config.toml
model = "audio captioner"
dataset = "drum patterns on synthesised drum kits"
train_examples = 26041
input = "waveform_16khz"
tokenizer = "word"
vocab_size = 159
encoder_arch = "jasper"
encoder_norm = "batchnorm"
encoder_activation = "relu"
encoder_depths = [3, 6, 6]
encoder_kernel_size = 11
encoder_wave_channels = 128
encoder_wave_strides = [5, 4, 4, 2]
encoder_widths = [96, 96, 96]
fusion = "cross_attention"
label_smoothing = 0.1
decoder_width = 256
decoder_layers = 10
decoder_norm = "layernorm"
decoder_norm_position = "pre"
decoder_activation = "gelu"
decoder_mlp_ratio = 3
decoder_head_dim = 16
decoder_fused_qkv = true
decoder_bias = "all"
decoder_qk_norm = true
decoder_layer_scale_init = 0.1
decoder_parallel_block = false
decoder_inner_norm = false
decoder_positions = "learned"
decoder_cross_attention_every = 1
decoder_tie_embeddings = false
init = "trunc_normal_002"
residual_init = "zero_last"
optimizer = "soap"
beta2 = 0.95
lr = 0.0032
beta1 = 0.95
shampoo_beta = 0.95
eps = 1e-08
precondition_frequency = 20
max_precond_dim = 512
one_sided = false
adamw_lr_other_params = 0.0016
grad_clip = 3.0
steps = 1900
batch_size = 64
epochs = 4.7
lr_schedule = "cosine"
final_lr_fraction = 0.01
warmup_steps = 30
weight_decay = 0.3
adamw_weight_decay_other_params = 0.01
Rows from block 4 of the audio encoder, named by matrix and row number. Rows with one number belong to one channel. Each number is 500 + 25 x the weight over the matrix's rms, rounded and kept within 0 to 999. All counts start at 0. Numbers have three digits each.
# convs0: first width-11 conv (encoder.blocks.4.convs.0.weight, 96x96x11), inputs 84-95, a 11 kernel for each
# convs1: second width-11 conv (encoder.blocks.4.convs.1.weight, 96x96x11, transposed), outputs 84-95, a 11 kernel for each
convs0.73:508469485527503471508464522508493518464457474484472524557488577505519485456485508456490518507512551483496509477482474495501540520526510483497486504522500464520552491506503475501514501514501487473488536484516526471523499511496520461498478492513518514484515496518530516506517493481506514491494483521446505528470532509466554584480553507513504489480502483472489533511483476540518504477534506541469503
convs0.74:474449481520571559493437482490521477534455515503518499509533497502534508540524499493486486515508540520539449493521473487491490478514505479504509516507529522500523485512516496488502501497477477509515464515498543515527510481483509526557457498503540511541500490471530486545401467496514487487465513494542514483485489494506485447507517477489525469532520530498507494477480499484526506513460516542463511
convs0.75:490490486474509513490508492486473524499503484481507516523534484518466502516489533548526526443539501554468502527492491531516503525462477488504518495473475505504520484522519528523479488502496509492460529550560503497454495503523494521496527479562522564468509483495501495501487509518502536505511492541516533482555491480490502482515539539480507472497463466496567491493500517501497517522510498495518468
convs0.76:479513479515514506512497527570434525489518509461465505526500478499457499539513496466546519499490512489505473494472493468461508539544486531520496526476482493513479470503520533491503498463448481582481518475548493473525522477480504481492475521496469512505492532546515510485480470486501482508553567480488474519459547485483519495505497485481506509503504514504554508551541509484532488478480477485449510
convs0.77:572474497524481492489475516531499502487531490501488505504519504506471472504445495502499497496525505487505492494520499515477508463495503484481507496481500514500522505453507500512452503491506490506489506537530523467509495487512521490477500520494529496510499502463495539516507496523533471479523504509564519518525477526515513435495483509460491477510516510495491529526493522524546561508531455497484495
convs0.78:454528525505494427547512494487492566499532448487477530483507480524485551539455523497530486529500466516519464492518492497486513483487464560491561490518526493513536516452514520504519473512509503511514489456496524512514525452520501530495513595557481473492553545521459527542488574488523496517503515488516490427524527496522501516496492524511506493496503505507489525464493476523466524534513485475501504
convs0.79:458488504488504511442506475478540461478494484477484507491502511494494474515530501523480506571479423489527471557486482500493497506517471536476520491503480528529547535502482479518486497515453505505493486471528486501475499478472500509518483495563502505407488471513490505547496508482538422537525502533532476502512528495508480533549487475527467508533467505499499484510506496476513475512516503501533521
convs0.80:485482540472488540549521510506494459477512508489496452495496510503522513517516518489527472507507482506527492467458485526476488528489484489546508528504493494501481545536478489512475499481474531492496488476499509512481468472531473513502524521508461524517491519490463482495528447433517469496526471511480535510488444504498500511539505502464506503470516512513504493506533499532475475476489450456555468
convs0.81:475465490450500507495502530535495505524512475491482526500538494524492505450519466493470480540489506451485522494503527544486515486498520474476464545483521525525511555479465429505481509491498546504497488521542496497507502481495514513477533470504502485507485492499474506502470535487534497497487459479496554420562424528517516500471509487499546493471540510490484507483528553524532527491469481470468461
convs0.82:502482517491488529519528510516529493471493501499508528493518512523450499506506472540442522498533499497493484492475492529562494512457539486489555494482506478479516520508513485548479519540468466486489523516481514510505550517471522478456498469479518563415505480486511489454504481522504528495504497509534504514474545489474495516512468485530507438493526442513475489515519507508537455479477496510477514
convs0.83:475497478460530502494512518488467457530491524467469501494496509491492549483466502483466490497472493484513514512486539489533491479471499481523522489487500503493535495485516495528494462545492513512464454526521561533465531478529496491528546485465485509514534458495517530507496477508493513516527498509533493513484528499481494496504530500476496505505480474485529497476533499511553449556504536490474514
convs0.84:510489504468488450495529493499489466546518511487478481529440491450449507479492545484501509506516476502467486503513504516502506481526543507539536524493485536521501488516529539480544527518506492517488501484475513520520486487471501478504525494486488521527535471575526487495509496536445468474511500500507502525498491493479480499484502523453480529524509500462516505550527532466465475466514482494483529
convs0.85:500494482451504488475498520457478503514470479478497517530481505467481480522488482510473508503520452489510503487484544494499482489505470492475487498520529497497508499507473551462534562477463505513488511490476494507484515528491483501490564479496461462460506473500522505532476490514446482502506473483533522451494470494477473541498524491520524497504509531497505474455479509510487447519533477497462526
convs0.86:488494508493507513514520508492492480511505480504483502525498495480508480517487502504509503483493527479499503516482511508514518487476463471464470463480501459501491500460492467509468490499513522494484473486513506515515492505482498515479470478521469448483464465450470515466479482483473460534481501513505486487487500483505507478537479508509541515499522520501539501471505493526514497486491496482498531
convs0.87:451547534534503474541496526477469531528460475485499479496504499537577509501485471503505504541464518520471484534515471529485539527508500528531523494527537493524483474479538525518505492524504514482517515526509439492530551528516513487516505507513515485477534482491516485505502457554528484514520480476477481472512479500542516492499510476520506561533503484476487508491529476487449469520498515537532516
convs0.88:506521527512483450505490443522501504502523552480511508520488512514476500483455544529464542503525487501458477469479508530479469564469523500452482486494513476494507511487490485528505494520514509516481535407459551478511520495476498503485454464490520545465571525450470469528514492555547509486531487504553414558515477475486494499493486517478515465486477508484522531517514515479499481459491502527464492
convs0.89:506462507468524487484488517508488524507454495519552505509466500504495491511466495487493519476482528517480509462486531526478476496511502495477464480462503508512527467521497494509476501479498519535500480488474469475520465480503471494471488517499504488517525490471500492509509520536514474493515476538484492566454494493500501520496497501487501482457477543550475469488512514552505515489509494493491434
convs0.90:486491495529503475530507515513502485453521492478490505507511528542543448502509520498505497483452480499510488491482517507504483517495524512516529490477463467495505534496459464486494475464494479484493533492503528528504481470488504466512533550517478521479498467461486510514475486508470462502497467495497472479503498510513497516461503493499519470485499476483467508478503494489489481503548515519518516
convs0.91:472518499521513500457486460524479500500492538520503489496474500465485485506475461439455502532520508506488480472498464484482517499563520524500506498489464498482498518502475509525521516481498516523495467503485529476520499515496522523511500502537525538497494484474450479513496506508522511501469493470481510510530490467458494483468467486502505469463526512525500502485499496492497523496492495559533547
convs0.92:442544489513488503474448528519529549523523514460491489456452501483455522578537494491497452506450479490537511511506490439532514512529486488511538509501455480563509489486491507535525475510483498496486460514555495476500431510527558496505459563481455532518475491539524534473465534497513466536478548484534561517454506485506511475520524507538448449530532480493474516471473492511504489447519506549464516
convs0.93:540483522502551529488525465523494444479462495480482486515489508522494496483500498494488494485488500500464491476479517499465506504506511517478514502496523487532533453501481513479505468507500514513519521533528511501522505496505529505538501520522506504511468511444513491503458511461496494507486512498482476508485505507474518474541488461492473470527511484536491504506525492497513524485474534487472459
convs0.94:474518496516497485524524522503476516511511532511498499538473478492463488508482499495536519512457488526499498488470521501483481496488516485518510498511485496506515490514477438519505522498500521513485529479499469502483507501521540532516473531496559509516514533478510528471519504498521493497504470532489498495501473528519481501489495493466478511485509518493478496548530480489504467511517482524518499
convs1.73:520531463492493514478435445462470493533582532510544507497475494471504450429508491492528487511500535510524494504505507478530478456457482449465486472452503513501520539494495509495448485483490488496507538513490533516504551503526503516526437481487480507534489489497472441467505479552466514498500533507491417489504487501500550526499500496514498517428515492456490475450509476537496479476507479472502492
convs1.74:512468504542512510528463474533486518491498500489505466460499515554492520511509507482478505503478515499530517500506504527484510464490494521479511511526531568518501501505511486466471447550455521491489499517515443466470448530503515530464511472513495514469529485499524493498533508498459559500546488528545500517501482445494517492448473474474546452520462474528523511546475542455507489503510494465501519
convs1.75:496533504489481488501486532508481481496476481496476488540459512467514498480500456549534530503461475525442537467487493506432490501441517505498473480510511487469498513539508522500477543488485496544495486470506491497494495506478528548511479508505536530500500483467517455482486483478497500493489559462526522506482474490488520497519499553518542490499476560521480545480527506518453504522495556472512491
convs1.76:524491535485538470511503466475530490475509512521514474497468531504476461471509493513500521489573522506503515495481494496535429480510514494459498492542494500516486515468534446526509491540478505526470480539532457560508537510506518491517532477497485526475497529541485511496506500496544481502449487449506516483525504528511500528543493508468549464525522479491458526440522496494515518504503507553485514
convs1.77:508503524519495496511509517509478489473500521507543528515440481475448514464514505504498508473485509451547447504469501485540515489575499526502460483524506457487525502525509485499494457489475495533498483510519519449486501490496489521484552506495497513476489492470541469494461549531505457534528478492499496495526476515498523485477506518517508493500562490481522538476553439505495519485499487529491480
convs1.78:476500545563511461519490522486487522527496515505503462510490492495499502518550534505496445520507522525473541485507490524488513504512484537537517464477513491490502485485479525555528499487479542521474477492481513473480478506509522468451501484477497504535530529514513555458475521503491471503473498477549521544447498500521466456459494446499495460482560452472506508517532514516517490516512511474482532
convs1.79:485520564467524488518486517512488516575523512470514484519533469470487492519535489475493483500520504514479503500536482529484472486492475501474469478513457522511461506503493513493488471525473503490533559536461513506479532457496537517523483445472517465542520534444479494492512460534426528532481543460454466533491496500529491526492498501543483533532462445497488510507497553511478496519500478486525517
convs1.80:513492538519528500474515485462508473481454446495458510522532495487455521534494519512499498502514543560451519508491489515502494439491484503477497515552484492476489499495466499497530528477502483540511476491495503510520493514484506508489453501518457517553495492524482467514512503525495499515472495528506528502501507531501501510502513587508421525474460498500499510535489524553511505467519468491512528
convs1.81:527488563530491497492468448464501513544518526524485514510449452507510471484475474454496516503522477497490482496511460541458529433525477498496502522537449531487502437531521505537497506500492500471485531494471539435517479505517475533474552471562527498515481542496480496469514477513476543488524519498490510501478546533495516434505460522513507494514534445492510520474518571483530511483488493484483472
convs1.82:485510533498501458473498464532524499544549530556555484481508485493507480538496518514475548497525529501509501508506501476500515473529505501533528434472539497472488481519535521479491517480512479504526502498488536523493488489493537472505463524503551516518483516501485483504489459498534453569542476484497515509484499515505508489536515500530471479450505461483489505482501450502525512504497508466482477
convs1.83:449465524509551522506533505522542547500495517498479472502515532512506485498511529531512489442555471551475522502478459513481517492526526515482486524503559503475497543497535493488546513489447510498509515531526468523509567519472464502478476504474446511529503513492527515564485497516497502478488478508562515472525453565489525487501462514456525509521473484462504514497512492515512514522465488490479521
convs1.84:566529519475519493518513535506484502493506497548526478489490496468511525479484461490495517482513489500497525535492492489507481540495488470495516527517455507481517499534489500520511510496526493481504501475529506513513473468479512544470506561510509496497474507482482511468503453487520531495539501531468494510518506531504522509477504513479525466463458504523521529517500504491493503470482490498543458
convs1.85:498523519479530509498495483490509464479487535511510503510498497525486509469501450477491527491516477485495479567536501524469486480528524450463455524501484510490496470502502510530479456477508517469480502519475489469528529564523533508497491484398479478532483526519556506505503492495485499480533490496482527504491453486491498507542530484502536542544462472496497466513462488458476538524513501523486507
convs1.86:475456463474477433484479441501550481496498514478491485499512471493490519484492499502519481495503508552517518521528531521523488464483512547530522475517530516528547515491479521472490471500509504476477478526513480493488502539470447497488513528500499481490507490515491495484506477525476459486511510491503496529486509512516520513533500515527490482469511489467487484513490493504515517500523518494495529
convs1.87:521471477519473514532505556445496499514512523472504526429494478517541480503487477487518517516522523501469458473488541498483502545478538507456509451497467509507501526478527496493488472504533512495473510453485471528560461519481478516485511518525512487451454473480469452495468510531517475497479478455500525503509519504496483510525487496473464536506486496535454549511500521511479505511544463498496516
convs1.88:505516505473528508530451483463474481489508495481461493488490507501501505478503478542456521517487508544565490517473514476530481517435454538543480461483502535462528520573432543490480481457496441524490536531441488535446582480494508508557515496510538475467449510529467515470531468570505483531531452493508486478467529508460512465458507523453492540482488538487494494504470464531481524531491505557490548
convs1.89:521499512477500501500502490480484514514505464502471504514496500446483534466511474532501491534519490525483495522464533506508507503525503470499524506513475484499494524480502508500473488487538510492522476496507482457474477522526505490502528525486474483511476484479496482537502498529456485468531532527484505498475509506515530483473462479502556497466501507508493517487464554523522523517498480492524506
convs1.90:478514492505516484522495487508532507542519517478490504492548493521494526544503504513511474502480501526549596515518516486520494472462494503461488515520494497516545504517490520512485489487524498509487524541506541524498511520517489462473470515466526450531514498502547492503512495532487510542495507499542479500487527485505507552530485479481478489500494501543517505451521536530526528508455489501539518
convs1.91:553478506510541522497513477507515527522512515525511505518492519505502523496498491486469474492486469517529504519459500466521507506470508528488509508502501509513532515492507481496484492525497531486496526506488470484475483490476498502499481515520517507517492530492481485469497527510482489495499505491440487459470501486523526499510511491494517492517512501509533520471504496538485567528509509511502509
convs1.92:497503496492514533489516506450493487467520475470454435513528500549466488563516484489510465438477523489509505500507492473529512502515480544491506455514495488527457475519517478497497483510555451509543517474512484483515468445554562489521516490478518438475474518502516550487501483534509478523477501445560471491477517509506466474470495480482552478515552422551521493478490463485484452474535517487536516
convs1.93:491528464484468449524499455562456526497473490523474482509519489528505505523496488478473488489482499525474531482514484486493475489484491484489493517498538507496509489514475497463540480524498499481466471521458517481526488493490524467475504470448511506470468511476478450485478501513483480526537485542502479515497517465512493494503520447521492502466493502518490495523500494482487512467496497496499491
convs1.94:520516498495504527455528501515536491472493486530518531498490418492509467463475512495522505518509480520483504511489492534508495505503478490478443498517504535517497479480489530532494516473536493469482489492474528496469511500530492491477515487500511538499496500528527497486466490514514478526511477504485509522440504508498540537514523517509498512486490486518484528518485498499494477504500496509487502